{
  "arch": "dit",
  "model": "image diffusion model",
  "dataset": "single printed letters, digits and signs in grey, bent and noisy",
  "train_examples": 395000,
  "image_size": 32,
  "horizontal_flip": false,
  "conditioning": "none",
  "objective": "edm",
  "cond_dim": 256,
  "norm": "layernorm",
  "activation": "silu",
  "mlp_ratio": 6,
  "head_dim": 64,
  "fused_qkv": true,
  "qk_norm": true,
  "inner_norm": false,
  "patch_size": [2, 2],
  "layers": 6,
  "width": 192,
  "positions": "learned",
  "optimizer": "muon",
  "muon_scale": "spectral",
  "lr": 0.015,
  "momentum": 0.95,
  "nesterov": true,
  "orthogonalizer": "newton_schulz_5",
  "adamw_lr_other_params": 0.00079,
  "steps": 15500,
  "batch_size": 64,
  "epochs": 2.5,
  "lr_schedule": "wsd",
  "decay_fraction": 0.3,
  "final_lr_fraction": 0,
  "warmup_steps": 460,
  "weight_decay": 0.007,
  "adamw_weight_decay_other_params": 0
}
Rows from block 3 of a small image diffusion model, named by matrix and row number. Rows with one number belong to one neuron. Each number is 500 + 50 x the weight over its row's rms, rounded and kept within 0 to 999. All counts start at 0. Numbers have three digits each.
After each neuron's rows are labels from the 100 images, of 14976 (inputs lightly noised), where the neuron reaches its highest value: "top examples" is what is common among them; "patch colour" is the nearest of a few named colours to the mean colour under the peak. Only what is clearly more common there than usual is listed. The data: single printed letters, digits and signs in grey, bent and noisy.
# fc1: MLP up (model.blocks.3.mlp.fc1.weight, 1152x192), inputs 96-191
# fc2: MLP down (model.blocks.3.mlp.fc2.weight, 192x1152, transposed), outputs 96-191

fc1.295:514468543507470501490483352518477490527500485484518490530510461520581513421457531530453416478539484457571495532466610501489478519558524463449458546500519405468475510534481460480478577415523426565503540524578589459535453590479504608527347572450558591587515448426457461586528439515532502440
fc2.295:599446439447469560515514511515609507477512485553473437448520487483426500481521535514538467505455546462439382559433489527462580373469587481509506526534462447425427450447622596514528451472485498467469565525514528542434524433503528419483389569503492511518439510579484523549567513494498559530
top examples: dark on light
patch colour: grey

fc1.135:586518501492465468417444536557502485537447476586491393502489503504489506485460396484520479490499575541507479534558510458503538471499488468603588439544509473507499529484491499565534521575551484501415498519599496361554418515546441425424513492544500466575473532441594436472445500598427670502
fc2.135:534446518527410519538492519491457455529456502550513419489397433342514557420550478453485552491533508514420460548467523462518509458561466430454567518541494451523499407462510447534478486557565405496395485442561512419593545432377473544574444499482442545492405537632527531531538404568533413530
top examples: serif
patch colour: grey

fc1.603:500509400527487444452505477459551532660486517480508580470518494459459482414504468547402531519503466471420565461436463460443472620534494496506441452579567592427510565463453529458467577483496508502459540481459478549491543576419489482432509558474528437519518630517490452392487596551566535454
fc2.603:484449521553515639418590448462520553626532517507503529543509473426488491567488394570468548433383427489520494539447573478489485479405521508419513510566541565569603514613498504533466548476415512461484548494490452503483512511559505515510579542467490512455468475499472599557532406544519508491
top examples: serif
patch colour: grey

fc1.376:559525408502548454509570437448474544531595497497429470537547530521480530445526575484445531422433445382460452542480428529526346493484486495386463484523623519417533602499458463505475469447483517491569415528550565463485481558558407473491447466491548485476488538482490491511536479566447452604
fc2.376:459483529573553470442620471542489492517498403478465618478484567555424509542461450530427532569519516494487557457491462503472449570564522514640471493401511479552584503521444503532457538512568553431549473451492548494419484459464517475494475512511526569475564465403541501443464452518486506561
top examples: dark on light; serif
patch colour: grey

fc1.622:553516396469581463473523539494488412549523502423507513517482538522520544461520385490478439475495597631509533453509550524491618480591443623439478535524458530503496451478448502468489485613485504451414474464525439436543547552553454513427534519532488549573505471513514556481555409383556522519
fc2.622:511482512498493502492577629552585506517472485586454503527521478502550459545546504470457528396567492491465463558511489486481517552418550546518589498488560471458467516556407491442452494557471457538489541477489518443392520472498542502515507589441505473542472475486444396423473576421529377520
top examples: serif
patch colour: grey

fc1.313:506583506484443467547526475494541492469491471542520398486517560559448569546505527466535668367505569476483442504530444617482555559420538480478495498548619498518418517470432403440487456470455539416581478559502508425413532496565500512550463605574570539560507534476465432478466405496505513495
fc2.313:540440499522530424491360483433503578509423651479498489576458494477519438509470511436540545476578496467541512512512579517535546522497492476446549443435502585455471436561568410450490545497473415570567551486534525501519555540575553528430517459530544412509516462546552548476427530407603517442
top examples: serif
patch colour: grey

fc1.714:513536613513513485571397569496425467452474579560602449486485499499428492566501508520483507501585479442475574524542520509495454475447593619556528543499468456479467503505597454603540479433531479562496489526576446533520445500587526517607543655535537485441496514537478543510506404460470585427
fc2.714:498440411505464521497432478475496569505566452444556566453458557525513527597532577395501547475456438580539483473512547590542462550457494508441525445500555526469504444521553459446575602496431429506472511543501483521421569474449571525455525543530524451399440393440460458458520500460543408519
top examples: bold
patch colour: grey

fc1.716:482525498506430439490571441512450454450492420431568653481493529498570472595458473532437562554443549353539408448501476525467530496489550504485502550492580480480336361516510401541503516427522474510525460416483591522570495505433506594505456464438406450427475483472429517482526475536460450413
fc2.716:419520488466553521443531385611512496506533514498506380460495477531404471500503486595448512506479514439607545580384560527494488451532425439523530444466484595435483514469420439551407485467530472514527579517489493506513473479514561474396520508456485459507438523487450464473466532520493466546
top examples: dark on light
patch colour: grey

fc1.396:508582481509473603523510486504507487513517504531559431452501442531465465434525535492512535478412540468537506582505468553379493568463476509531476439570423435445587544499552480505475616535524498516558521468433525547528546482569504473471346591505562466477533521564510511426481500456502490515
fc2.396:463476494607546532417546496466535519486523562570608386566439516505462493510506520439467553409494521561508476578427429487593478359604443489436521493480540424501533497528392563545518346438553502483470500550390550450535473507494551506476434503532498518426507452529444521466458465503510570621
top examples: serif
patch colour: grey